config = dict(
    encoder_arch='repvgg',
    model='contrastive image-text model',
    dataset='drawn small creatures on textured ground',
    train_examples=101725,
    image_size=64,
    crop_scale_min=0.8,
    horizontal_flip=True,
    translate=0.12,
    tokenizer='word',
    vocab_size=35,
    loss='softmax',
    embed_dim=384,
    encoder_norm='batchnorm',
    encoder_activation='relu',
    encoder_depths=[2, 4, 2],
    encoder_kernel_size=3,
    encoder_stem='single',
    encoder_widths=[48, 80, 144],
    text_encoder_causal=True,
    text_encoder_width=128,
    text_encoder_layers=6,
    text_encoder_norm='layernorm',
    text_encoder_norm_position='pre',
    text_encoder_activation='squared_relu',
    text_encoder_mlp_ratio=4,
    text_encoder_head_dim=64,
    text_encoder_fused_qkv=True,
    text_encoder_bias='none',
    text_encoder_qk_norm=False,
    text_encoder_parallel_block=False,
    text_encoder_inner_norm=False,
    text_encoder_positions='sincos',
    init='torch_default',
    residual_init='none',
    optimizer='soap',
    beta2=0.99,
    learning_rate=0.0023,
    beta1=0.95,
    shampoo_beta=0.99,
    eps=1e-08,
    precondition_frequency=50,
    max_precond_dim=1024,
    one_sided=False,
    adamw_lr_other_params=0.0028,
    max_grad_norm=5.0,
    max_steps=10000,
    batch_size=256,
    epochs=25.2,
    lr_schedule='cosine',
    final_lr_fraction=0.05,
    warmup_steps=2000,
    weight_decay=0.2,
    adamw_weight_decay_other_params=0.01,
)
Rows from block 4 of the image encoder of a small contrastive image-text model, named by matrix and row number. Rows with one number belong to one channel. Each number is 128 + 24 x the weight over its row's rms, rounded and kept within 0 to 255. All counts start at 0. After the name is the row's rms in percent of the matrix's.
After each channel's rows are labels from the 100 images, of 14848, where the channel reaches its highest value: "colour at peak" is the nearest of a few named colours to the mean colour under the peak. Only what is clearly more common there than usual is listed. The data: drawn small creatures on textured ground.
# c3: 3x3 conv (encoder.blocks.4.c3.weight, 80x80x3x3, each kernel summed), inputs 0-79
# c1: pointwise conv (encoder.blocks.4.c1.weight, 80x80x1x1), inputs 0-79

c3.78 102 [132 143 139 121 143 147 139 151 144  79 101 139 154  72 121 127 139  60 127 136 103 113 121  88 153 142 107 111  81  80 107 143 147 119 112 136 151 140 162 157 137 133 123 130 130 121  95 151 114 130 129 133 126 178 113 103 117 110 153 142  92 115  91 154  93 125 133 156 144 147 144 141 144 134 191  93 110 144 144 115]
c1.78 105 [ 93 135 116 125 134 124 144 162 121  91 105 141 144 128 137 136 120  91 147 140 115 148 173  92 144 114 101 100  72 102 121 158  90 165 147 131 126 128 158 132 131 121 116 100 135 126 111 136 115 112 147 107 135 130 102  99 100  93 143 132  95 118  95 174  91 119 116 146 124 172 149 122 136 134 178  99 114 153  59 125]
colour at peak: green

c3.14 106 [103 110  79 146 100  93 189 105 114 126 139 112 145 117 120 136 164 114 107 122 179 144 150 100 148  86 141 111 129 111 148  97 126 146 114 123 143 168 112  99 141 120 157 137 159 131 157 123 108 126 129 105 112 107 108 147  76 138 140 124 110 140 114 114 145 123 127 184 127 124 104 128 154 194  92 112 132 152 123 153]
c1.14 089 [ 89 118  97 156  82 103 153 122 124 144 150 131 149 107  70 154 162 100 109 124 159 139 113  99 130 104 136  92 136 101 132 107 104 125 114 131 131 138 137 122 143 104 142  89 125 115 193 132  91  91 105 112 141 108 101 122  80 106 134 113 115 150 118 115 122 138 120 185 136 129 125  88 106 170 108 104 150 138 122 140]
colour at peak: black

c3.71 083 [109 147 138 124 108 161  63 157 117 136 138  98 135 165 101 137 116 124 125 159  95 175 130  74 167 134 162 172 134 154 118 158 107 124 126 103 140 130 136 110 145 158 112 111 104 146 114  92  79 128 123 120 114 168  94 123 118 156 155 125 108 148 139  98 133 171  95 125 127 116 147 139 138 134 123 149 161  92 144 132]
c1.71 104 [ 98 108 138 158  92 151  90 165  89 138 134  99 117 131 172 137  97 117 170 111 110 149 106 136 118 142 144 147 135 117 115 108 125 150 105 139 155 162 139 100 119 121 131 116 105 142  98  82  86 126 123 151  83 123 127 107 124 152 148 108 128 149 135 105 124 157  73 115 143 109 140  45 149 118 131 139 142 122 101 123]
colour at peak: grey

c3.41 109 [110  88 110 157 114  91 115 131 151 182 145 129 110 128  86 126 166  99 150 104 124  96 107 117 111 116 167  99 135 144 107 134 128 101 153 113 120 127 164 113 116 139 122 111 140 118  89 158 108  95 110 111  81 113 150  99 128 144 122 178 113 138 133 158 118 137 155 105 112 151 151 109 151 108 135 133 120 197 129 168]
c1.41 093 [ 96  71 137 103 120  85 129 129 156 139 123 103 133 152  83  99 139  96 115 133 128 102 136 103 112 116 169 148 109 167 118 100 119 126 155 120 108 127 170 110 114  64 164 124 141 109 103 153 123 111  77  99 125 125 128 113 131 143 133 140 125 134 132 152 162 123 148 120  71 145 139  70 135 136 134 153 128 150 135 146]
colour at peak: red; orange

c3.15 084 [ 96 156 128  95 172 119 118 143 168 121 155 155 113 152 149 147 139 117 156 149 124  89  92  97 111  88 102 135 126 122  86 139  84 115 149 114 117  83 119  97 100 195 142 117 114 115 113 103 151 108 130 146 102 124 142 106 141 118 113  76 115  97 159 120 116 172 135 150 132  97 118 108 127 113 116 153 124 127 120 151]
c1.15 097 [ 94 130 109  88 180 104  94 113 122 136 125 128 126 119 179  92 107 121 139 120 100 143  81 116 129 112 104 155 106 116  84 139 121  99 123  88 143 126 109 111 113 148 141 103 100 114  87 111 118 152  90 141  92 107 133 110 131 135 128 102 149 136 177 150 149 161 115 115 108  76 137 133 161 105  80 134 131 149 119 131]
colour at peak: black

c3.36 096 [111 128 136 136 159 124  86  78 116 120  91 111 167 140 167 109  96 138 143 141  87 133 136  99 131 118  94 118  88 133 119 160 112 144 132 121 110 105 188 147 130 147 134 101  78 141 106  96  98 148 135 155  94 153 107 153 155 114 128 166 147 107 140  91 139 150 121 115 132 177 122 118 164 115 103 136 140 108 113 146]
c1.36 102 [120 109 154 120 146 164 108 100  93 100  97 128 126 155 158 125 100 123 144 141  92 113 147 104 143  93  86 122  96 135 133 140 124 153 109  99  45 148 135 139 148 171 144 115  98 142 119 127 109 133 110 125 100 138 121 170 125 109 118 157 138 133 164  78 156 168 115 130 124 163 119 157 159 104 101 140 142 125 116 136]
colour at peak: grey

c3.37 117 [144 102 110 126 162 132 133 116 127 148 142 126  65 118 126 135 181 116 115 158  89 133 135 139  87 140 129 127 125 141 174 126 118 113 106  96 121  52 156 154 123 133 139 152 138 126 121 154  87 123  89 121 129 149 135 123 126 135 132 158 116 124 128 139 155 154 168  67  93 107 104 120 168 142 126 102  88 120 137 118]
c1.37 115 [109  96 136 124 133 128  79 134  81 136 116  99 134 123 134 100 153 108 166 108 104 114 132 127 181 137 142 120 155  99 122 171 108 132 144  80 154  63 140  92 132 163 149 120 125  93 128 110  99 152 102 155 142 125 110 104 107 130 143 148 126 102 105 150 121 129 163 109 160 104 110 112 108 165 135 105  85 144 134 137]
colour at peak: brown

c3.17 115 [101 100  95  74 114 148 164 127 146 116 115  82 116 141  90 117  93 103 141 137  98 114 125 105 140  96 136 123  98 145 171 121 165 126 143  72 136 131  89 144 151 108 110 127 150 116 185 145 124 150 114 124 110 136 122 114 139 144 133 167 103 135 129 118 161 136 115 129 121 130 124 151 155 111 137 136  75  94 101  81]
c1.17 100 [ 99  99  84  86 129 132 161 128 129 119 126 105 123 184 119 119 101  67 146 122 101 120 107  93 145  80 134 104  79 148 142 114 143 147 164  83 124 132  94 140 126 106 121 135 128 106 169 137 129 131 100 142 105 116 144 129 144 152 126 167 111 144 152 126 154 151 133  99 123 117 127 146 142 119 139 107  80 100 107  87]
colour at peak: blue

c3.26 088 [ 91 167 120 116 144 130 142 129 129 126  66 109 126 164 117 116  72 114 141 145 101 126 126 107 160 126 166 124 100 145  99 157 138 145 137 134 129 117 123 167 148 148  87 111  86 107 101 142 146 127 118 117 137 141 129 124 102 104 141 134 127 113 102 227 120 129 119 143 151 125 125 113 114 111  81 105 155 128 110 134]
c1.26 084 [106 161 111 125 146 124 154 123 134 126  92 125  78 169 136  98 100 132 127  71  94 131 146 117 148 100 104 111  97 108  88 129 137 138 124 138  93 129 135 152 128 150  96 108  93 116  96 147 141 105 123 120 106 129 143 105 111  92 121 113 114 135  67 190 121 145  88 103 122 153 132 124 114  92  95 114 155 125 104 125]
colour at peak: brown; red

c3.62 106 [100 129 116  83 150  91 148 151 130 157  59  85 142 136 103 149 122 164 169 123 116 147 128 160 174 135 128 127 173  96 106 146 154 139 136  96 137 112 163 102 122 153 132  88 129 116 125 107 107 126 127 134 121 134 132 139 104 128 119 136 166  93  76 167 111 120 140  96 146 163 105 156 112 133 148 124 109 135 127 133]
c1.62 088 [ 89 118 117  95 137  92 167 129 105 150  86  92 136 167 110 158 119 162 162 122 110 130 129 127 159 118 121 136 149 127 120 138 140 143 151  98 159 114 141 120 131 149 153  75 114 113 139 114  89 120 127 129  90 139 136 143 104 123 117 135 142 122  25 136 106 129 114 112 166 148 121 167 119 149 153 134 126 128 134 107]
colour at peak: blue

c3.66 081 [147 126 117 153 143  97 118 153 102 152 114 115 104 111  99 106 190 103 151 136 111 118 152 138 128 131 158 120 186 116 188 112 111 156 174 121 124 132 178 141 138 116 151 126 124 148 128 114  92 140  92 125 122 133 132 134 102 115 136 163 125 112 138 156  68 140  81 112  98 149 132 112 146 126 134 120 123 168  95 140]
c1.66 117 [121 157 110 142 150 130 133 180 151 113 170 148 129 146 111 128 179 151 114 139 129 130 134 123 128 145 143 109 104 148 185 135 120  97 110 142  91 108 133 139 127 142 121 120 134 138 100 152 115  76  97 118 116  94 147 117 138 139 129 145 135 132 145 105 187 108  51 151 138  85 145 110  93 147  96 102 115 103 133 133]
colour at peak: red

c3.0 087 [ 99 145 115 107 172 125 159 126 132 169  95 122 107 139 133 140 142 154 119 151 132 133 100  87 112  94 132 102 111 181  94 121 121 140 120 176 125 139 114 103 144  94 123 128  97 114 142 107 122 132 123 133 184 147  90 159 103 143 124 126 104 174 104 121 181  71 124 137 101 164 147 114 126 134 155 124 144 132 132 156]
c1.0 103 [ 82 146 115 123 152 114 120 108 104 108 122 115 101 132 122  87 124 111 114 165 103 117 101  98 135 106 122 110 108 168 139 104 128 176 121 158 138 139 115  98 124 111 105  99 113 142 118 134 115 136 156 120 147 173 112 167 141 123  85 171  98 129 106 114 164  98 147 107 159 162 141  83  99 151 158  90 159 136 111 155]
colour at peak: brown

c3.58 093 [170  91 157 135 172 128 117 152 126 134 122 154 126 115 131 198 110 126 106  84 127 135 159 103 126 114 119 121 100  95 119 123 155 133 151 102 118 112 128 132  96 123 165 133  84 137  95 132 163 151 130 141 112  82 174  96 135 108 116 171 122 170 110 114 104 149 138 110 145 131 118 128 123 133 133 125  82 121  83 100]
c1.58 097 [126  97 126 107 150 114 102 144 111 127 143 120 140  91 124 154 100 152 142 104 143 160 134 120 142 116 142 131 100  98 109  93  93 141 158 124  86 120 144  80 113  93 161  96  90 119  97 173 117 143 103 157 102 101 156  90  92  72 100 114 122 151 140 116 121 155 116 154 140 130 107 110 114 170 102 117 119 131  98 143]
colour at peak: black

c3.68 104 [131  91 106 175 172 138 139 115 132 119 145 101 136 148 137 113 166 129 190 170 100 143  94 101 109 110 111 156 165 146  97 104  93 141 139 141 139 148 175  64 110 114 119 124 127 129 134 133 136 151 143 121 111 121 115 126 134 111 116 178 109 118  93 118 156 128 134 132  97 103  78 148 109 149 106 150 123 135 107 132]
c1.68 107 [118 118 114 142 108  96 139 116 144 109 120 101 139 123 106 107 154 119 157 171 150 139  94  87 144 100 126 133 160 103 140 103  90 122 147 131 101 158 149  86 127 121 138 115 142 124 120 131  77 131 138 137 154 126 104 138 124 118 136 144 114  61 110 144 153 140 112 146  43 131  82 108  95 151 119 148 160 124 115 116]
colour at peak: brown

c3.54 097 [106 139 145 136 136 120 111 122 161 105 100 126 111 157 127 128 129 125 163 138 108 133 120 124 121 145 159 145  94 131  88  94 171 135 135 126 144  73 133 130 127  95 122  87 118 142  94 147 158 125 146 158 170 118 105  84  81 127 141 154 144 152 115 131  69 117 152 133 132 171 103 144 123 126 119 133 156 166 115 191]
c1.54 097 [132 165 112 133 123 132 114 141 160 117  85 148 103 164 128 149  99 135 165 138 117 127 130 106 121 114 141 142 118 152  94 114 142 107 109 168 140 100 102 118 126  96 144 109 145 164 138 124 100 122 173 142 166 125  52 108  98 135 156 113 163 137 136 124  94 129 145 130 147 164 103 118 116  94 140 146 153 152 107 190]
colour at peak: red; orange

c3.75 125 [125 128 125 122 119 135 170 127 142 137 123 142 145 148 116 113 133  85 151 127  99 124 134 108 131 126 136 124 159 118 162 112 133 129  34 120 133 134 138 148  44 114 131 142 123 103 128 145 113 112 133 106 108 136 122 121 140 158 117 128 154 113 120  86 109 151  96 142 121 139 139 117 132  98 137 104 136 150  39 146]
c1.75 099 [116 119 133 122 137 129 159 109 135 142  82 128 156 157 104 132 134 106 138 103 113 125 148 108 148 120 148 123 150 115 144 118 115 133  31 128 138 119 142 139  47 111 148 141 116 106 111 137 129 124 137 114 135 134 131 108 136 172 130 126 165 114 137 107 125 142 111 161 119 135 125 113 116 107 148  61 130 141  60 132]
colour at peak: red

c3.55 103 [116 130 119 146  99  92 119 135 120  99 151 105 140 107 122  85 160 100 113 140 149 108  99 119 129 125 164 123 127  84 128 107  74 114 123 153 126 134 148  81 174 165 127 125  99 138 111  98 132 119 115 132 150 119 131 124  88 126 135 132 149  86 142 121 163 106 142 157 147 173 155 103 102 144 164 100 154 156 165 168]
c1.55 094 [114 155 136 155  94  99 130 134 122  88 122 134 145 118 113 118 161  82 137 124 154 127  89 107 136 147 171 115 146 112 127 121  71 144 134 154 126 129 134  90 157 140 128 111 112 160 125 110 136 130 128 133 154 158 129  57  83 126 113 131 162  96 127 150 137 142 126 145 140 175 133 116  98 122 177 123 157 156 170 154]
colour at peak: red

c3.11 100 [155 116 147 130 170  87 139 144 112 143 135  86 144 106  94 167 120 148 107 119  96  85 164 182 102 150 112 134 123  74 110 124  66 162 145 121 111 104 146 153 158 146 122 139 140 153 123  87 139 126 157 101 142 131 114 171 128 115 106 156 127 119 120 106 138 117 145 116 156 100 124 100 109 101 124 150 122 103 125 138]
c1.11 102 [143 102 133 116 149 120 155 129 119 151 135  41 132  92 119 174 113 130 133 100 139 100 165 132 157 123 112 132 141  87  86 130 111 128 118 113  97 104 128 128 158 148 102 137 131 170 148 128  94 163 142 122 160 126 123 157  82 139 174 145 126 118  88 113 144 109 124 123 132  85 117  95 100 105 131 139 131 102 136 103]
colour at peak: black

c3.40 117 [140 128 156 108 128 123 120 127 108 133 114 117 153 150 119 112 123 153 144 135 101 121 125 116 148 121 177 122 147 152 140 119 118 140 144 107 130 122 145 103 160 121 144 125 117 129 131 133 142 141 121 115 108 132 151 138 120   5 109 124 162 154 121  52 153 144 118 156 146 131  97 122 145 134 116 160 136 157  75 129]
c1.40 092 [125 110 142  86 126 127 135 123 138 164 108 113 138 145 126 126 149 162 121 134 104 125 109  87 143 139 177 117 114 133 141 114 100 127 124 136 130 136 131 127 103 111 151 137 119 129 118 142 118 148 130 123 104 146 133 151 136   1 114 143 172 140 149  67 130 136 122 147 131 129 127 117 152 145 142 139 110 154  73 133]
colour at peak: green

c3.16 101 [114 112  95 129 121 125 153 117 157 152 136  94 130 117 111 118  98 131 104 109 109 135 166  76 124 118 129  79 116 135 173 121  96 132 138 114 130 127 156 118 108 163 151 136 151 116 131 131 160 106 123 136  82 137 117 130 135 106 141 117 132 173  99 107  99 102 157  81 141 137 148 168 141 175 153 129  59 149  91 133]
c1.16 105 [133 131  79 141 121 144 134 119 163 124 118 111 141 109 120  82  53 122 115  82 137 120 146 105 121 163 141  85 136 126 170 104 144 145 134 122 154 120 123 144 131 148 149 128 154 148 129 129 156 103 137 143  72 160 157  99 115  96 144 107 123 146 128 115  95  99 139  99 121 132 116 170 130 163 171 129 100 142  95 151]
colour at peak: red

c3.59 088 [ 96 113 100 113  85 152 140 148 140 114 131  95 146 104 102 100 151 125 141 132  84  99 106  83 108 110  82 116 163 124 166  85 122 147 130 113 150 116 143 135 124 145 117 124 128 110 100 120 130 131  78 181  91 115 146 109 116 166 172 105 120 144 109 135 144 125 128 131 143 104  95 112 175 140 141 111 124 127 160 172]
c1.59 094 [103 113 121  95 112 139 141 161 134 125 141  82 137 120 102 124 142 160 130 135  83  99  95  71 109 123  86 118 137 123 150 104  74 137 142 128 123 111 140 130 130 142 145 102 113  99  90 130 130 154 108 147 111 129 127 142 112 168 100  44 124 124 116 166 141 165 112 145 151 145  99 114 135 154 151 136 127 137 158 153]
colour at peak: green

c3.65 098 [112 120 122 136 148 112 144  74 131 113 106 135  85 131 129 153  98 100  87 180 149 101  91 103 188 102 138 131 129  89 132 110 170 131 152 117 124 117 126 139 111 108 139 126  94 116 105 139 144 111 151 137 157 170 133 152  97 149 126 163  92 136 133 119 142 139 139 171 117 106 118 117 161 138 116 144 138  67 136 105]
c1.65 094 [125 118 132 153 105  81 143 105 115 107  99 126 112 110 165 142 113 132  93 151 135 130 136 125 150  81 165 153 118  97 155 129 135 135 153 110 153 112 149 150 114 103 111 144 108 104  83 133 145 102 139 193 118 173 111 119  99 114 166 153  75 120 121 129 101  83 133 120 102  99 117 124 160  89 144 115 134 107 116 106]
colour at peak: brown; black

c3.38 092 [135 131 117 110 137 127 133 132 139 102 145 142 106 122 137 123 132 133 130 131 123 141 134 102 119 105 135 127 131 104 117 139 135 122  83 133  99  98  77 178 104 110 117 113  84 161 103 131 126 121 130 125 128 174 107 118 146 219 146  68 130 152 145  62 164 161 148 140 148 116 159 122 125 131 139 123  88 150 125 128]
c1.38 106 [122 112 115 158 185 118 147 137 121 112 143 148 119 104 108 147 147 147 137 140 100 153  97 114 134 124 156 109 128 125 137 126 114 116  97 132 118  91  49 146 119 166 123 116  85 131 118 162 119 126 128 101 137 114 145 126 131 214 124  93  86 128 142  88 165 149 161 144 114 142 145 164 136 128 130 133 120 145 138 144]
colour at peak: purple

c3.43 115 [121 118 115 135 202 123 104 130 128  97 134 120 155  99 130 131 117 149 153 118  99 100 124 127 116 153 113 158 160 109 113 136 165 149 140 111 135 150  61 144 127 160 121 160  99 126 126  93 130  87 125 130 130  91 144  96 148 145 104 105 128 114 140 137 149 158 157 130 134  56 163 149 142 121 114 129  79 135 128 133]
c1.43 093 [119 113  79 135 155  85 144  88 107 132 112 113 140 101 119 113 128 142 111 112 107  87 162 124 117 125  96 136 163 131  97 141 151 147 106  97 129 175  58 137 151 131 108  70 107 131 129 147 117  91 123 123 156 102 106 100 140 158 125 133 108  98 121 129 148 138 162 105 131  78 157 143 112  97 119 119 105 126 133 142]
colour at peak: grey

c3.30 086 [119 143 126 113 112 142 119  61 122 142  88 104 141 107 169 138 137 121  90 124 121 121 109 158  98 173  79 101 142 142 113 175 167 186 110 130 142  86 126 169 120 127 103  80 112  97 127 137 130 172 148 132 111 123 102 121 137 103 137 110 125 128 134  88 121 153 118 115 131 112 102 138 104 156 143 120 113  99 135 128]
c1.30 099 [130 103 159 140 121 122 167 126  81 134  98 110 144 114 112 132 111 130 137 123 138 101  51 178 137 123 124 106 134  66  60 136 131 119 143 141 111 114 148 150 122 107 125 104 126 120  98  96 180 128 164 108 109 121 102 118 143  97 121 126 122 107  88 131 119 143 104 118 114 162 127 124 109 160 145 124 129 104 130  91]
colour at peak: blue

c3.32 100 [187 114 117  99 130 166 122 121 103 137 111 121 106 118 125  94  78 144 154 144 141 122 168 100  96 159 116 132 145 129 157  90  97 136 120 138 147 132 145 154 140  82 153 125 117 156 134 128  97 103 107 141 114 103 135 149 130 100 101 119  90 117 167 122 110 141 144 196 120 126 135 114 120  68 114 112 118  91 128 145]
c1.32 090 [108  92  96 132 153 146 127 127  98 153 117 131 138 110 105 111 106 138 150 141 122  87 141  79 133 161 132  94 150 115 150  93  83 133 130 126 174 106 122 134 149 112 146 116 108 120 154 119  91 132 127 146 103 118 131 129 126 121 110 155 120  72 181 141 127 141 100 202 129 100 122  91  73 137 147 125 119 121 130 120]
colour at peak: orange

c3.5 101 [141 135 128 139 119 162 153 116 135 136 145 145 114 118 162 129 136 141 132 150 139 131 121 120 134 133 255 124 155 169 116 147 114 100 106 126 122 144 125 117  71 130  96 153 121 116 125 129 115 124 128 155 127 127 148 144 127 114 144 126 123 139 131  92 123 155 141 103 124  85 111 145 133 112 136  94 131 150  92  89]
c1.5 091 [128 122 129 151 150  45 167 124 153 137 147 114 149 129 162 133 139 156 103 150 123 135 122  89 132 137 238 124 134 146 131 137 112 110  90 108 136 157 114 126  79 119 111 112 128 125 144 136 118 146 122 134  98 117 130 158 138 127 131 118 107 139 119 132 119 154 119 117 144 114 108 131 143 123 115  85 114 138  83  98]
colour at peak: orange

c3.76 113 [106 144 131 144 146 129 110 161 128 159 132  63 102 124 104 125 112 134 148 114 128 123 151 154  66 106 150 141 143 115 141 105 138 132 149 134 157 125 156 115 131 117 131  96 104  87 106 125 137 109 111 113 109 134 154 111 129 148 122 160 148  80 130 149  72 122 159 141 179 132 140 123 146  71 106 152  74 131 117 151]
c1.76 090 [115 132 111 133 144 109 110 161 118 158 134  77 103 140  91  95 120 111 153  86 121 118 134 130  90 113 152 155 161 133 146 140 114 137 142 125 114 115 157 112 123 126 152  91  93 108 114 131 131 106 123 111 133 132 161 133 140 142 115 152 136  83 121 166  95 118 133 137 176 147 143 152 139  97 102 150  35 146 157 137]
colour at peak: green

c3.57 099 [108 150 140 104 141 131 110 129 145 121 108 105 162 122  96  84  92 170 146 100  69 109 127 164 135 116 160  83 109 142 156 165 133 107 126 115 109 153 136 158 108 148 135 135 157 126  79 125 182 146 113 136 141 128 141 126 135 100 106 173  87 143  90  83 151 153 132 111 146 130 106 104 129 139 116 124 103 145 122 135]
c1.57 084 [132 149 139 111 157 100 142  92 121 139 124 129 155 123 103  78  90 169 141 114  84  88 151 154 137 149 160 126 120 128 159 152 119 139 124 132 104 140 115 138 102 164 139 133 154 106  67 118 179 163 124 135 114 114 107 127 152  53 154 137 122 149  99 112 123 126 138  82 151 118 105 141 145 141 120 141 110 152 127 117]
colour at peak: grey

c3.13 109 [134 130 116 121 133 135 112 113 132 131  94 113 125  85 117 110  97 147 146 122 127 114 140 113 151 110  28 123 125 137 138 135 140 117  65 124 113 126  85 152  51 133 122 144  97 122 107 153 137 140 134 132 117 108 130 119 115  55 124 142 135  94 114 187 127 135 117 142 129 102 132 131 122 130 129 146 127 135 137 117]
c1.13 105 [113 136 113 121 153 136 147 137 118 136 101 122 135  25  88 122 106 140 151 128 117 133 132 120 160 130  66 116 115 141 163 136 122 119  70 125 120 125 112 144  60 108 127 144 114 125 119 138 135 127 127 143 127 139 130 118 121  71 133 139 142 136 127 206 125 132 117 141 140 128 139 131 129 145 118 155 126 129 166 125]
colour at peak: green

c3.53 100 [114 110  91 144 145 127 150 170 103 126 136 152 111 135 155 167 155  89 110 114  91  87  80 109 175  95 140 137 122 101 123  54 140 122 120 116 106 106 163 130 109 152 184 118 142 103 139 137 142 100 104 121 142 111 135  91 110 116 134 117 106 172 158 111 120 133 152 136  92 151 122 109 124 142 120 127 107 113 122 125]
c1.53 092 [100 101  97 120 128  97 140 137 131 110 144 136 121 129 186 167 143  85  87 109  86  91  85  98 166  99 135 142 116 109 138  86 121 100 125 103 127 108 148 136 114 126 176 104 140  93 117 107 117 101 131 131 149  59 139 111 122 121 133 120 109 155 172 125 114 106 116 135 107 130 148 124  96 151 116 132  96 122 119 140]
colour at peak: black

c3.22 083 [180 148 141 142 118 102 140 118 152 133 128 120 105  86 130 144 142 144  98 109 107 131 166 141 124 139  84 123 139  93 188  76 123 106 126 137 138 118 108 163 129 137 112 103 110 100 130 116 148  84 114 145 101 143 163  89 189 116 154 105 166 121 126 108  84 143 133 129 124 111 141 110 130 151  86 111 112 137 113 107]
c1.22 107 [170 142 142 126  96 150 114 122 161 135 148 137  97 100 118 153 139 150 166 138 100 110  44 143 136 132 106 104 137 137 180 109 125 137 132 116 120 137 158 145 124 157 130 134 130  95 136 116 166 136 128 172 130 144 151 131 147  97 163  86 176 113 122 148 120 139 142 149 147 153 119 163 180 128 121 131 171 134 119 121]
colour at peak: black

c3.29 089 [148  69 120 110 179 140 121 130 115 118 114 114 155 136 139 111 143 114 115 118 136 120 148 115  91 178 130 172 142  81 119 110 118 133 127  79 190 124  99 134 141 127 113 109 101 161 132 122 149 106 131 141  98 133 102 118 108 110 128 183  92 128 122 147 136 101 108 102 163 102 126 132 156  75 154 148 104 123 129 126]
c1.29 103 [153  98  64 130 183 170 160 101 125 158 168  98 109 157 125 164 134 121 132 131 132 152 171 124 123 120 139  90 104  68  99 129 130 120 108 115 163  93 128 176 122 139 115 151 117 129 162 143 125 103 123 129 127 149  85 119 139 130 138 132 115 133 102 130 175 121 120  97 120 127 143 154 157 107 118 138 106 121 153 121]
colour at peak: grey

c3.44 111 [114 105 111 140 123 129 166 167 137 113 113  82 158 140 109  96 114 144 141 111 111 109 107 109 148 131 152 136 137 141 191 113 110 161 133 123 149 113 124 151 141 136 132 127 104 156 114 112 133 130 102 133 173 112 156 150 127 149 145 130 159 109 135 132 102  39 103 130 142 126 127  99  64 157 162 108 117 138 120 154]
c1.44 099 [147 135 106 110 139 134 147 164 130 147 133  83 131 118  79 106 146 133 112  97 115 120 109  91 152 147 152 132 131 147 170 101 106 158 122 135 132  98 102 147 145 143 135 119  63 151 117 132 129 101 100 104 135 136 148 145 129 132 153 143 171 126 133 139 123  54 122 129 137 116 142  79  85 150 174 120 111 106 124 163]
colour at peak: red; orange

c3.23 107 [ 98 145 173 105 130 129 140 167 137  98  90 133 113 139 173 129 106  97 115 117 101 167 134 119 146 128 135 143 102 126 135 105 138 143 147 143 150 153  99 160 107 122  70 148 154 113  78 102  88 111 130 117 110 165 142 113 150 124 138 130 131 118  95 127 153 116 195  96 169 143 144 141 132 139 100 133 133  83 115 133]
c1.23 096 [ 97 167 111 118 108 113 145 136 144 101 133 104 127 169 115 149 132 122 126 145 106 118 117  57 139  97 135 123  98 119 140 170 135  87 176 173 140 122 125 121 135 140 125 154 147 106  92 107 106 137 113 108 133 128 127 106 170 134 146 123 142  94 114 150 188 136 134 151 144 141 138 127 140 187 126 131 164 113 162  88]
colour at peak: brown

c3.7 091 [169  77 145 109 110  91  99  84 111 124  88 100 109  87 156 135 149 124 147 125 143 128 145 118 125 113 137 119 162 116 131  72 159 128  99 148 131 175 155 138 127 132 124 119 104 109 106 169  98 146  98 156 115 122 159 168 161 128 128 179 122 116 108 109 125 155 103  97 114 164 133 113 122 133 142  90 131 135 141 131]
c1.7 101 [132  97 121 105 130 138 152  29 119 129  84  67 129 120 135  80 134 126 131  82 108 123 122 122 135 162 144 134 173 113 173 113 166 145 127 144 118 133 134 128 134 126 135 131 130 146 102 144 135 137 125 143  92 122 173 126 132 129 120  93 100 122 118 128 108 106 119 148 106 126 120 129  90 172 152 141 104 149 153 135]
colour at peak: red